config.yaml
arch: "vit"
model: "image classifier"
dataset: "single printed letters, digits and signs in grey, bent and noisy"
train_examples: 395000
image_size: 24
crop_scale_min: 0.8
horizontal_flip: false
color_jitter: 0.2
cutout: 0.4
targets: ["character"]
num_classes: 73
norm: "layernorm"
norm_position: "pre"
hidden_act: "gelu"
mlp_ratio: 4
head_dim: 48
fused_qkv: false
bias: "all"
qk_norm: false
parallel_block: false
inner_norm: false
moe: "top_k"
num_experts: 16
moe_every: 2
expert_mlp_ratio: 1
experts_per_token: 1
shared_expert: false
patch_size: [4, 4]
conv_stem: false
layers: 10
width: 192
positions: "conv"
pooling: "attention"
loss: "cross_entropy"
head_dropout: 0.1
residual_init: "none"
optimizer: "soap"
beta2: 0.99
learning_rate: 0.0022
beta1: 0.95
shampoo_beta: 0.99
eps: 1e-08
precondition_frequency: 25
max_precond_dim: 1536
one_sided: false
adamw_lr_other_params: 0.00087
max_grad_norm: 5.0
max_steps: 9400
batch_size: 128
epochs: 3.0
lr_schedule: "cosine_restarts"
final_lr_fraction: 0
warmup_steps: 180
weight_decay: 0.1
adamw_weight_decay_other_params: 0
Rows from expert 14 of block 5, named by matrix and row number. Rows with one number belong to one neuron. Each number is 128 + 24 x the weight over the matrix's rms, rounded and kept within 0 to 255. All counts start at 0. Numbers have three digits each.
# up: expert up (model.blocks.5.mlp.up, 16x192x192), inputs 96-191
# down: expert down (model.blocks.5.mlp.down, 16x192x192, transposed), outputs 96-191
up.100:145141165129104081133130086135152150095131124143141103140122107143099137108152171122157118116078078117070128161138097099183090102096113156082109120141136108113155094161134149141134145101121190151167143153074104141126138125118158193099139128151134111132114116155125113138139139107145125143
up.101:177193105120136093116118091114123143127159124131071128097099113111098150125154161172143120167172117162143161147093143115126136143124154093096134178126101100155134180114125105150155097111172176093135112135141124101108073109143136143115121141134144147112084147161075085130117147107154135105
up.102:128139143162118112121117123104137125117133123123109140110111150138171122137119150114071117109073149147121167151156131146151097167134125087110149127171103146130123127121130088129142118100144152126117124118122097116180169095132104133119097116142120142168166126091131107096079106112146144140
up.103:134123097117150139137111115176136118105134109106109100102157133164127105138140106165102152136147145133126143103141097118123112130155115097112152083121122138145107122151161118136144158119121129165087139157092124119177098100101095143098127152129148172140140130137157122154144125153176197117
up.104:105120148126142106158122116094126154099057095144081170105143129150138101135110128080164132119103162120146116093124162131128140103107173117175140091149116128121153134128128107109126089135124138104179096110176135171127131138139116114134157133090092139129158133110140114143120144112140143137
up.105:111175134119114133170073102103069137103150096138175101093099165111130116161135155125095165146097152168116139117138085098121110089108127093115172104113097073147122107102126129131146144126094110142172136078095140145117134116133142136138150098181160115117136134110116120141141167150083134134
up.106:131115103093135141140113085163147117125134142128103100121121132093114139129159166097132102131131109124142110144089124126114119158104127174140133139083148134092146117135154139151101150146116120141120123162124099118144100142139111112116128159126141145139129091125145156116118153119120130140
up.107:118181117137156117113137144170142139084094125132130147086136094124190157178102104107123124109143142109163147148141077123124165124152125135150092110152113088119114127127160102134137124127125109134137155116136096122122105112150128123160117085071120132137130135176121117123108168107133148104
up.108:114132143123137170153095115147142078120150094116138142185158082137115114110078111157104147144154189094151115119081162095075090127116101112165177159148135121151097150135128098070129170075122156152131161102118141128102142114097111129140166178097119128104087182146095121160133146146123149154
up.109:185119144103093152087108148132133127122117114129131144137158094132156105101100097142123129115092118124073158090149120126139148121136127128109147132147138148121133123095159106117133123150132145132147146135154122150120151109154143117123139103151132105127119124121141122057104113108114140110
up.110:166158109175134056105099133120184139124147111115111108118130155113155166159129114131131148143158111105096138154131134111139085096124102084145158137133128168122115114134163116125149116143115093087133126155143124170112098141139130145146121130142158151148173132104152113111143111093107177098
up.111:127131116079153162169129147135110131151091098132105140147138105187149084158123107120111108121147135126079113128156128147152146118130118113120179155126107139155151109098107084121128116157091105142129160099144127111134117143143163096159133113133159136123193132101151125157083066187133121161
up.112:128112102109120180157131129167123127128128129140132123141129122120128121104106120133132129157110145147111127170135129123157128120152116129106123120124100139098160124093115098122108121126129122163087125155118120141082130126126132126135082162117116136138151162127108134088128146113096104097
up.113:185116139144121158155126122137095095096120119106122146076140140156170142129158112091124134105185128138142147124135145141168111189124116124119118127123126135129158138136154136110109131145112080117203081102126148103154132160144142138115090110130138117133100143157108109133104115103146109112
up.114:119105096127136118158140111129189130128120144113118116115135105126122110132144153162098127162109122125117154141137146104139154091151081103107099143152129170118117185093143138145122144104147130151060148158128090125132119097092116119078107146144126154134140172133128084146175115133124116130
up.115:103121154138147152092125120136121155137171132149103162153109140165139096084154101162145079158133144092155153149082121092118142137153099132133146132157149144158100159159092166124105120171139168128110147066119150127090140119120115137106149153108145117097148098130126131096131127118137114123
up.116:128141116098135118096130149152145145135146123072112173144129138165136146143155108123137098123095137153144151133058081184126082197103123159162183132129122127077140093083137142116062139124121125099104098117111089165112117099170143099182143123094155146147112122176109125119147125157137101105
up.117:109178142125152129191079072097142159084156071129092135082199155121130090129129133131107109072146171145176129047155154111146113131081134097146174106185101127159059089127103119115138100131177104140139169085121164139152080077145146090156143152109140152152115163163151157137126154153094111159
up.118:095118133102123080089143127080124111095171143131164111122113150066120090151107149134097082110120145166169149114113103115093125094134096143172114136126148118123158134147153134102141124130133121124111104154109073172127138083136098105124155169119105119096155120150138057131140129168153152154
up.119:140142104133128167177160141144128113152110153129135137152086116152087135115089094122122121119107084143124172141118115151140110147123156126116125073106138133126160134134151137153068103131148104134082164108160186097127155127147119105127094085130159088119095098148121114164082131109158114174
up.120:138120089135140140122120127145141135122113156118140103146128145114143133154170124117087145100119115104149130133120145099158117115131134116150093117080107084118117156146130130098100126116136101165161142139160103111092141124134144125157144112148088172132106162128112135103118150159141143123
up.121:131110120161150124143152144142173145116127149160120100143151114142168141120105134188142127159145149148104105128133134117094140094180139124138173112113129138125127105085115125135107156105108124141131134126125131163137121137152130142153109151162120121117184123140166084136103118142153095146
up.122:086155141098147101138096132153111155105117104134155106159133145168138091139162181184095114119144136128136082121093133099108123116142103136141151117103079102175156154112112100126131117129119105120095158124135148109143092145137119143093141110109105109120131113174117150083130089122125111130
up.123:092114119127106147144114118151120124158156104144102135135160092109133112149078108098106146156156133130129135097157097150112134075161164124126153133178135124119104169120124148132072095066119076110154139127144117102148152115100134140170154106142121139102149141159141131130141119166118136179
up.124:107133120123111121106111126121112155132161137168096099093128095072132111144118126072101158133097125147100133157115145110167106120127117143175124101134125116146125112133108116147164111146135140133092154125155106102144152094125155096119163146092140144136137122148154143136113147127156142074
up.125:099111139123129129111140101123137150136154121107132083151136116143128136141099101123136127175150136135129114151112119107135132074110134134143114124164114139112102107126100104141114125130133128124106132116149136135126125131151126092127117161148139092118191153131139153099097162094171147120
up.126:138137185168142065126142144142102138090140176106123178130108123130160152125172155103131111193080140155168147123128150162144119193144168123124124127117132131100161141119135167185110105192130137117138087155121133144138123177129095090130131118143111116139111115121128097168169136094148099160
up.127:173108146102115107164079068130169111126128110144098160126173095145151116105119151122117155075108124119146155101141098105109125126124172124139137104143059133146179141136128096165122153185169163159148128134113116074132137101129090163088146142130143137097122069117149170135075125136179141129
up.128:113161124131157113126071076096139140118150110111110123160114164076152132123127107100155116155153145145110163100103097122150169104132155115124175157149112102122143130116121151160135148142129159118109178108103133148146127138140145128158123078139078136120145128107163168081091114089126084135
up.129:137146093152147115104158170127121126124090136122140160113107119134103142152112064109163125123132122157128180141159117077136137134130138125135102089131131132160128145087150127156082107128105151116124100165164142115083098098122129094122118131149127133121160085167134146132103167110097146111
up.130:173111168154126113146136115145127146092075133137161101141114118122122118146089106128125148164098164121112179150111117159128110164165138075134115136135147102173102126118142118113100145150132164114140130132111135133133143176125175138148136077160142142110107117092152176129184106139078104201
up.131:121120127143065164140079117083102117111138158078144142115101107112165122135119160069136082072097161136150136120133107153110116164140101158215153162149126130126200121113138106124146177098166118110150119119125124146151095136139125107168136147145168091144150136066118144125152119135145139129
up.132:097100113110125121110113092104090095126099150103154182119126118151119112086137105110129115123105125098119099148120150106126112135142121137108138100167133141113155138124116099137128139096140129119119142147093148125115158169143154143132156153134155127130138118153141143111131143109103122149
up.133:129100177110137121115131124124120152127160143136140158133128142145155138151132146148105100155116133135114141138174160133109122165127117168076123131101139144123111115093144136137094159175125125201136091126144101120160120123154121111099178093114122105165131157119132103113143121133138095139
up.134:121138122149158157121181129127138129137151089144155185075097117132099130158149159159108142157172121115090100102138093168112145115125173134099109121142148099148132123131127126127118135128093136119133078130162122135151154122096142080122097156111155080131079101114165098137148131143128135143
up.135:150166105156099117146105100151120131136122140080129132098088123118148093119121137109100097091148146111126120127112121146150107156124170126171110149151112114133125124142140196117143151109163132120108091126160108165094143125124113095196080143144124100118137123149112168132135112119140087148
up.136:136134114165093160113110125115140130137108131143097114082097118144070145120110118143137160136127125112150104069086116139158148105048112142131153073150174100089130045132134143115113101101101146124140135146136118083153109116117108103107148125127114172171109155136100080135104187169190123120
up.137:081130100107133140100120146160102052131144169132162116115180130121171106125154148106143103091123106129118135138164103080159129083151106148127163172131106102083103139115115124146162098136147175084181087116095102103102155130130074144098127142127152128133106160131119123152142133165102115131
up.138:124148136135128114174138075099141091122131094132124135174110155068138141135124106148130139174131135100102095104149156092097173102124130085136166125089105124120132098106145176138136158141129182144080119100109125121155133151093136132131146099121115153131162173105106139158140128102118116133
up.139:113129121147141115140111104126146119108136129178142083112122125123181129096121099119130127154130137140121123145123152119114126137132138120109103120137146151088168116131099097077143125104129129120167120107124081136126117138081121112113154132154141131123127138133143129115103116117149137120
up.140:147106109114091169146085113146119109168071132125129142117127098089141142149122164112122119122134113127105126095119114143112110108115200153121148116121108118109161124152141139085126142123105113138109109115138126160140101122115149143081120126154153139151146143125136148144145141114151163137
up.141:135121130117095161125164151133121139133145120158121146110081157132133111139122138144131094132152123085141101141145157128127119075144119121166121112118121118127155134120110117119145103115097114140151105139121119136142147113139142124148121153115135135103125116114136161100128124127122167137
up.142:135155145120137127120103116135152134091134146126143129113123115143099123154117147144160114170137125142116143111094140120125144138137117140158133121108122131153158138120093097157135116091101134097111110107132155134145119151130125133128131134128127093112106131186119125119136171118123140145
up.143:104112134150136158165139131144114133163110149137105122130144108120123154147091102149160121145161092128106146114108117145102124152131121143140147137118130122108153122090146104113136147179109148113111144104103122167103124192121144116107130123151119138115112141122123149163130117119107127110
up.144:160130153112124125146127113093080095086133129111142136136121101167157111133134137110141143151140143129169192095133120103161165128183124134109140146110093132143109117106095117122139075107143102161128126115075106143112131156095123105159107081125147119152127118100096096099184153132174119088
up.145:125099126120138085136147180158091121101100179126131168144145091138149114134084094152145089190115070139162122160100128120163091214128122108131126102096197091150155094137162157128180118094161143076160099088155128142135167161120105137171072155115116139146130157175163171126109123152140075145
up.146:105124083115129077108099168109169108095144142119121107104155155107138141151188129136104166062109171149122092101119063129142130078122136161126104112160114140128122114126092131108097121128121131143147171095120134125140132128116112155145084113147165100101181120147110167216142151134130084136
up.147:157091178111149106079096134107101106175138116123126160167103109174134101141063133087123139141177113124142080051152144138125159109168100123095108098115118117131107144119114160129112132147164158108156097102115183136110147110129103105133188174133064117190105139154117108146153157119087128155
up.148:152115124147168154105097112129125092109102108128150124116097168137162130120115105125146135126145134101125186115108117175135125162156144151093114132117144094154113145142131116126087139112132080095161128129126157125086150115171110123150093120139145124144170140177140109136147140144094119131
up.149:078092143169136143100132136134099115141079112129170115167165106126133136156173128119142106152116107134141093151145122159100137155090132111147125154084147168157127140143153116098118121134091116094116143142134123107123114155124113112152121151111115170188173104123083096155123141085130142134
up.150:135129090131125131132096118148144130120128086108127143117140148159124143151156116105148147129130127138130117125124126124130131124133136120122132113116126147126125164158140112151140106117117125103091088145128128150083132134112094151091097132154124116148176124154121137140128125092125107093
up.151:123090150137119152111115116144116132106116141173127121152156105118119119126106130137123141147128138138110050107102143127135144103116116085107146144093159133105119127132139161117106125095153126144131187156090112132157123110101091127117150133146097108151133139111081113207121090143103133105
up.152:146098183130134140110172114121145100143090156123154115137112116115110146146127121135125105155124123134132128113108139141117105112120112112120133121117116122123149126096121157125153083139141102159156128113088136199137139137133115124125112127117118114124129133143130117127120148141114152130
up.153:159113127124109114099157139128088136129186147136099141109122120089148125141119129125143162120140142094158123165146160158098129145130154128073139112131124106131095139176133127120142098154086150138109092119140131109153133158103107130123166127141086128152161130132125121166108158115151149129
up.154:159099113159095158130127130105099144100170130143138098139118094117126124142099112124128113120141113144109141106101155128159134151138096126120158139145171061081138078085109118140080133103106114140116123130144125088079154122124159178098112103174144148142149166100148094101121140118142121068
up.155:099114144174137156168174122156167119134129165115141076106121176109151087123182097131100051133111126155079136130096125122140101085128116085132117087121124124106155133108116147153145103147159147078079117104103121148120134112136134141120111083087150139124135123143148133102135114128125127126
up.156:152128097124163121163126162117127128139140139119126142160104102125126138144134119131133120119169102134121111156146104124109117157146149119168095083184129164148101117149151130073135113113131100148159172072128135152131141172115125129138088133124128149112153105152099116128096110111135124145
up.157:136132128118102116136093087145111152127171116147195062104215123132172116138149151098133147135098127131151109136124106101122083153117138113115115136151105145093147146144151114139129140129138134164122141125130154119093145148136116106125115087179108141105115133080142148117113150129107121156
up.158:146123114102135143123169083141146136136153107099145109135120134102133091178080151097112116141169139147145129143137104101092128143140110128141127108147160097152149152158094141128115147117140126115139131126127145127148159128136136131111089125143129133131117103146157106185131128134102134128
up.159:124123132078149114122114155128161151093145140136126161156171131065118104116167116128090138133134129133135133112116059128069183104092149093115125149093147111127115141141147112138157134145146164104118142150056126169113118140103127165064129143101125153121142115113132138106135132145130135116
up.160:130135143106149111135066126081137125097123154130097108145185152114164103180134189105113131096121131134088158132169129124172110137108105121123141125156108123108116135111099154119093097126125111094172133144134149141130113121112159147110136122163162114152133166091098108167094139114096157158
up.161:111139170147121133132112123123150145134081134138107136141154147169106139145128124079147131183143103135109168151160159099133119128069142151107138145092132127103092145152129148153125157159131111115123091085084128125132142116109102110092110130191142137118158117125121134100105175133154093152
up.162:160122132097120128136128132108077156084056106152155108092143116119116148116082125157132100137105142133127144137115111108121073152164138150118109168135140131127168102117115127146156163132111078078140095140148058102166151130143142148162127141154107099074104129123123142127174137126142126124
up.163:107121156083121156115150111133127082119157135146169157136160152157130136131129142146161163134128138116107113129102153173123100124121120103096145100155172146083114116109167132124140120156108168131120058162133145120122107168099087093151086135143142126147153130103124104195113152117121131135
up.164:076153093121147140148090142126152127083134181121117114151102141099119151107132133164066132155127113133099126134154129108094146133074101119123114145154161109153112080124096130137107196136139089167134156091152117181150110101079102141096146143158141126142165115120112123162084154195106117116
up.165:114171101196147131105157132092138141101123152142130096126113089120137150160153144105097131111107144134126098138129089122120143160145157134140152130140139151115168120141102080117164124079125114141113122114144119130180130115177130119091127132116133130132132111161133112109140121127117114106
down.100:167103143127133110159172147128136134131108098127144106148103187109143104121115154108143084128175118089091115126105107166124127106095140124155140123100113155175139136136131093118142143115150177104113065172161182104084134116129139149167092133100127099113139083164113127089116100145109108138
down.101:119123097137149129164140123135116095115107135109115146150126124157136118087121168113122117105060127140120128141141148185125112110080129162101133150146142145153109082106167150092117105094093120135098128155095108107125156096106086087158164130090112110070136109166092115142072115117147092149
down.102:123123148089127102137137119122160136127123109146135090114101101111155107115185121145104116136124129146083122143157137096145115139125166125172118086125158117127122136117129169144146090132122083125104146115135137132139110134113138098122126118155118104151142125153140150144159133143131087159
down.103:123142141132153091112140134120115118119170140105144088177116129156073124124120150107166112153136156150142080145140175136149119112103141159124148148114152098150095154111132129112134143066152160124130124117117095121102090130102155148133146117138093158129109105139145150117171132131118085115
down.104:139140123111117134128076168144149196144144120155145110180143130111107132137114129116108121123140114109129081123147151086122095146121106148132104131127158120113110143146167109120144140136089099099103130085158140126158117096154170126159146107159151127142131161138135119154102111167145100159
down.105:113131141129140131151104098084160155117118099118141118167171100134112125094134119070123132121151135166139102119102147123112134077095115093160156153121125132169159076157153097120131117140167184135153105161122144145142102137077154063131126144111152140180158073142115138100144113143100105159
down.106:102147126161148108118108117129140103169124101151128147134144134124141131109147108106105148152122121100166154101084104141086111139149139131118113104115099114121140170132108103131126164162125151115091166133156110167136163110153132144157106143139135106118113143086148086132138121153098122150
down.107:116126128085143134130154132125110109124127127110191122120086111069124139099213191159145162121160146143102084114129130113134144168132134085145115133150098153140086105097121106120117108120149123169134148120092124103115120126096160120104114136083153128125103149119110139160073139103129103129
down.108:136133132169099121105122119119096103181134137162130116095068111172121110083144093105144135112100123124175095135167108144196125061121088168119150094099070134178110092159137143150169080104124138157154137117118082117179077120072185133155130120132123167198129134106107169138131152147133117177
down.109:125104112135148113173162113147117176142127110091116114125109152124129132119118121127144108150128135138153137120123137115125120115159130142173098110135128127136107134151149143135139127114127120106107143130096112107144126135147133150126087118129160162126129108102139080155121111141139119115
down.110:110108099137149146137133112134101128109155147119152091133129127128132083094129075129157094119161106121178082108139126137116131130164135165099141125156143184130150127120153092104075128105085105109137099153102107130107139104139110089106146113125132127146114131123118144138119145105104112154
down.111:110101128158164095111078122090144133128085108129141087148148148109116122115111113122146125159176123118131122116146145115154127145154168174135140127107147135115101147112090144151106144087140160148088118151137101140062127150137125168126140145115161148129134107126134122148137112101106108098
down.112:114130128119142087135143159103113157134135138128112175105119152147078116123154128089109106127100097089134125127103102113113136141124121137105149129124133114125095130130117141138115148124122100124122139091123119121145101117066160130137125136106115122124154147095129142115097122103123105106
down.113:117143106135160105108106127106150128119191117124144125136108174108135105144110129113117102125134120156172141142129149120133155119130105141079157109153136133115139116057141108140141090133112139149123114126103105114130090134139142082128096150143140131124129127134166148118103140118114173114
down.114:106124158064143113143132135123120161144166164145124114113111096081125168104099116128158115129134106113117119118136131107119111183082167133164179108127139114150154088125144100133146107109145105134140116158121119153121124125156146110176179091158138103125176114092102156141110113169087148109
down.115:104153140118122117134133168136101146123100135155117072161119122154111109125114140124102137115097094144143119117150170105116147124126158098149118101125101111125122141097102121139137105153113116177147102129150138145138132132139122141167109098167122131087129160152117103154151121115128147116
down.116:064124156140088158114149078124130157109130106121139128105152121087123101100102086153120132149171091177141164145114155125119135126137139120091116119145154120107106135135056123158133150184122145128158154155169113122102171132096099166139122123107122157152121151093125138141108151160134194102
down.117:115097145152101109137097101197154117119174094187092081151142149156123136110172140147132199130150143120109138137115121071170175073121146131126112145115108091085158164178113108120157115110106134141138116120130186156131105097125153105088114080140154108141076107099143105137118112075142113152
down.118:138115117127126110106117113123139113141108120108140081162184145117121067080148141137176135173125112141145159148113114072109110156126122159142138144178105175171123156115123137119130114111172130165166117122131146139110103086158135180143135146107154136144112160139149151107141152110108170096
down.119:125129111119149151115117176141143125103074153158122123147125090141113090128151152151166121130149107149079109116113128175129122128166146131169131106093131135121146114157142176136077107196128135109166136136143109143126104126133112135141179109149110224119159126137123161124132129109075181123
down.120:126148126141122150114127109154127135143156127158128156092090121135129082138136132135161131107113164125131109159133133123132136147162123149100080142093126136103083075103180107148113128142116130105128135110103151118112117156152136106101097125083116084131174120092131142153128131129129128094
down.121:159147124118110136120168146114158154143116136122165078131135115100150125115155150095119102137126110110110125131147177145164133171111090147140112143101095147061138148162113134154113117108127106162139159159115144122130154135133155104094087147136141159080119135089121133105130112148097104113
down.122:106142099104118112109107157146108162066163111129099083133114144148112155125135113074135155085095143147138133116119122105120158154133085156121114109106152165093115102152161163133112153117153156150129129118105126142119153126142112099125183196144129099112190088117133131151143158135155115097
down.123:189133141117149128126060133134113156146140164138149098122135103157150149113199132121112126143123130144111080128102111149157093148138130124134125156107102149187135108123114132103131097127134113141164094120112145129141118118149142130137129175092149131153085181150140119154101147099177104143
down.124:138102130138115140133124121114141121152112114158142124115138120163125084156121152126114145136121105131139147145136149125108077182124112148128076121130129144109140070124115163118146144122111099138118142128091137151105157133122105150136099083164121115138144127098115115149126126128122131144
down.125:161112070186137143118114105141122132121141119138151097134107111120168089096129145132120095149104131121153118114137141125112125147128126160120124102110139120145099122169127121114141117087123147102139142131115119168139114128121101112136130116130124155123107135157131112120096141113134145114
down.126:133171095114131145116131128154108112135126123111146135152061114134132057150087134137110127145212141124127075138119121183145133116129114119155156116130154131132110149161113166116125122148102119098122160102123072075116138113089129120101181117174100120122174143170103146090087104163111146113
down.127:118104163125119146145141081135147104078143143122103096118113138166084109117120178092099124164138116108131103143163130120152111128198113081151098140101116075118132158136120161122120123127078058114104155137126133106126128095129131132127169125117140094106048115177123172141098076152137153131
down.128:110175099147125159133101123105116149134113133167138122113116107106117109145144130167131109076146146134071079152134137125129134148169113132152087130118131087116132134155136122131140117092055155142139149097081154132148181131103145115172135139127092156092126123138152170092137130182100091106
down.129:123189143101103111104112108097152124115105100138121121086163115135158134109125143165163168129162147107119081136121115135141153071102154126144071152108115129118089116128142132100139111124073135124130124083124141124146126114113126086138093114126154143093120133091144167118118118129118128128
down.130:084120133126149186117138143104161136176142127094145175107159124094100088171071065098146139069132117118121098146123143135113123084115161124119142126118152183118128136143088102141148154133126145133137142104143137170128094162108095150103167146120079133098111102145112146113154099132124110090
down.131:092142148103108146139137126106129082139101107158146127137084144081137101120190097108150101196127098090114179178115117094111171149113157137146117133122111162135128149118113141069140095133151132161170108116130111114115132141154121140121170151153164117141126133119123110134096104088086109096
down.132:148131141123135105162145128112146148113145123137107119125123086108165104139145094075114169124123143164113127129170140120148116111102133178182131151130157148094111151139117169115098133103129122098107110104152098077128133140098131145119155117187129155113072113119141110140164095102142145135
down.133:151134122121139131117164100112123120134176148138125125122094113122100109146108103103165145140134129125139136134142162148113135124138143114120143111173125134124096155146105104144102132132133119074116126093100106112080123186121138110131126176168157157155154093094101124144141096151143145099
down.134:119149115162115118151087102124120126144116124147111064155153142137117129111083094109148091144111134074165108127081183146180102189148096123164085155126123160104111133096110118172076117084129151132128130119141156146128129152110117153143072099111124161135136111096137113112115165113132129094
down.135:126142136160151171141134159125123088107122116107118118130185112106097089123113127102131090146155120140127137160089138076159159158123158137087158124181128111173096135148121138134098140158140144169166141130101157149091124120139129139139117103116166094115122148102140102093159117118105155081
down.136:145161138149144122191184127104143140177082101116117161206144130127154110142121139081160116163132124141120149112138159144093142133186138112167150171131138113109088151130131088192128090105150122139119150076126171096122135114147144084117130108122139087097132125120127143181123127140110124159
down.137:099123106101112128087148133135097150142168085135078110100106133129133106127203125135116136090104081104124166142072108118107142136149167107144100101150142119174149132130169141146131125147159158115153120133175084120151134113111096170093116139189138109144138108124170161148139101148106086175
down.138:129116146099143135151140116149093142133113154127086137124120118130101108143115157114136132107115124085131126096104117152134117103154152128105127104126161110122125171104112191142149113145130101148142109122118133083116172113177143116154126143152130118188110138113122095149136110166122099175
down.139:129117138104134107135136103167141127093103144103156125143149113089127128148135112165111132126112137108114115139162136100152151150093158139167106130126139155097125119118121133152120117128119148094162116140130133128113117109166106143128118130141098129117136124150126110173137100132120161156
down.140:111136077128153131127131144133140098140110099127124141119103133133139125102141179111123148099176101137119102134142122115154131133125099161140160140141125138152092125119113147137136110108170108078163132147135109059143119119143099137150195121137094095111127147140131107122141105136088118142
down.141:135125133134174140135130126167127134130125142157132139129133145143126137093152150122119096109118166163111126124149134086123107145119142168128136106126105108117127110157142131147121157124132121120106174156158142134122128120127135156148168136137128160152112113175123121134125135128154118119
down.142:153144091138151109129118138139152116115146131158112139118078135124141131117135116127115147156076150113135096137115111060160108114153102151124088133117126121122096061107162142124136131105170120150131115106146106147123135127119120133151112157106148130109103112122113126147111117110097145104
down.143:096110129095170159136155172113120126148120102162131099134095149084110095151134185147137136124123126110142115121121123111096142136105117140116205095142138131150109146113128136123141125131140112087147131133131110132148111145114139106152155118101109127163137123117174121122127131079147122141
down.144:087149109152109141119076137142131124129125176127118133153097133093113099102111119150130131131147087113131123142145136127131127134106130115102118136161110106097173140162103158161146141145130128067121113108125143139110094117118129128095152109188100144125144141139114146160118095119113119159
down.145:091161129187098167099152137128135201138099126136160119110134086127100086177089117135108151108153126116072143163120150099077122108113110141106175156129133119126163103102148093126164099154144118163146124129123098178135151132076077118125152083180097152084117118033104159087101149146097140072
down.146:131114162141129109126140113067132192107136117130161109140122149075095144096127120124128167091167104132156080098128134095122152100171122080128086128105150108113093116154099136124125102073087143142161140118144126142088145130155095140161143090139160139179131093081133121138134118092162142098
down.147:130123111069155107098142116130124113127111164136143147132141093124133075124173150088113117112126091117118107123207154149121126138073112203176117081089123142117140099136112112085087107107135127100107117100101160114216127109069121117073102125149139155090118103155128106180144129112130120093
down.148:149095124084143092092155150119115122119143181083137169118139149149132118165165113137171137088138119167105112141129109159146161123088080073127105152175131155129135170076162161128109122113115101097144111109163085133146125144121146135065096135113148132110102110123162138122135136138124190116
down.149:156124117092131145122147123121116144109112127150180119075087159122091154163119156187120161156099120144137149136177157087153121129119126099142105123120136135148175162186113144088112139131114130115129129127125131115157072124178096136105165124132102147154092160128108138141159123079128162105
down.150:150153157153118135131160137149172120104118106140103141142145150107144131096138143172113114120137132152130138162116147092120137120130141135103146139129132113141139169167149100142102118128118126138116152162140118126133098130133125140127150148127125115119139136094118143141128148150110165160
down.151:116135187134132126101170129107124170138087133121127152143111120176149123123152124136122108154102127055132188125126126155131126129125138096197171125080136172094103140096137117108157147109153099169150114094157132132136152136154154125154130120106165142171079135091132112108150123104099116152
down.152:116130122102146139145144125136124144138080176146109149141125125138126121136123126118107137113123137132132152174171151141126125106148151143146164131100138097159131132120096131117149103135104142155078123100136118129133120146119122149128123105116086156145147151127142122118111158106141160159
down.153:097164124156139107108144128125119152138153113138082125154128113143125129187132107126113129134121182114160149120155141129143145199152109089143141166136142149129130147108147135138146120140156085157119089110131126159091140155158054139142135109168130096096100166131123146114166133132151140174
down.154:140123133159135105163147161148119130184097134155140157123121115113114122143145142133123118121134113088136123162136188118065111120100142119109110126106140125153094115087088107117119156145125161138145130124135140114137095150138122068132165180112130141080146113086125164123103099133122127125
down.155:097134123116165113150119172145132102108122125136126126138135113119118135088131079122132161094111100167134129125118139122090146117131123138123122107153085118076136103098126123114133146177155126118161165163153185122172162167127131161169070166154107121147145112115089126154127145151122080107
down.156:109131134129140109105119104114142111090089108171134125106096139114148153085120124135140103108146111160099103135134120153164141108165157153115152126122143130141151137120180156149110125135107153126147125111130125126088109125161161120125157120120135142132140126143132104142145151097131103154
down.157:070128132156113148162142146134152135133138093121128118116075103105127143085174097152147129086142122112140147120111121156157123125140110088156120125142129149139128112172140128110097122142140144118122152110139110117094126144147075105146178086137108091162138119171073170117134113119174138173
down.158:117122139131132120089104097120135138124099109142114115146149150140156130118144109121149131123086140110140134164095113121113151148161094147114152163149095141179082131097128147143154107137124141130125150166134087144146113146115070139114119159129126142104140135165134103142126134124117103111
down.159:104117104135107122133132084141102130080160140113131128149107123157111118129130161158078140113083115163125130144175123152155101126120098107113167148114140126146138162158134161184149120140131165057143190139135120115142125091131170157126133134139085123185124129106111162124139153149128138172
down.160:113099124100139098106122094157135157153121095085162141111134137167099101160172108108126073089148125159068055129113096117152107102108136150166135139074131096142121115131150121130099108156130188159125131098112117116128094122142116118153145171080146125127148120144156146110145109159142155169
down.161:114140136165133133123129128116127073138133195126095126120143134118096126119103138150151156154119169149092134138112180125122141110145129128116137126126127116153116137112131115097105093138106106141123112131173092111124120145131127141192168097140126150089106146139135112142127131129148080129
down.162:131183124109082148105135076152135120182151156134125178103100141103142148148123101103168133137179091124121120152143107125130102130117103137100149142120107103114120102158121071116168094118154116134086139136129119131138123117106156119143144088133122107136107150092129095099089132116136163133
down.163:122123144174124139182123138157083160118135125124139145149117092134161136114138145123103084130127149130109128112079161109111118143117139143155118176112141149094143158128125106135147101143146100124121140117130103156114124166125135117103125135145123152124127142122104153089132116088094091132
down.164:073093175106125075136146119076157153125120099106126121109130111162156114160087084100108107124134129108090111134144139110124105136135137075140122147152162119144094105165167137109093108136149118087142131133089153101117134146138144151117119159093152105177123114103167100177138111109118138095
down.165:117103123082125104132128158161150131150129126170162123156104131109162138124098115132163099137125101143123146154121114103118131131119172118104133116156139119128113145112122163143116103125137134128082132094094151117093127114119093127105127124125155137100140165111098107118107123184150143131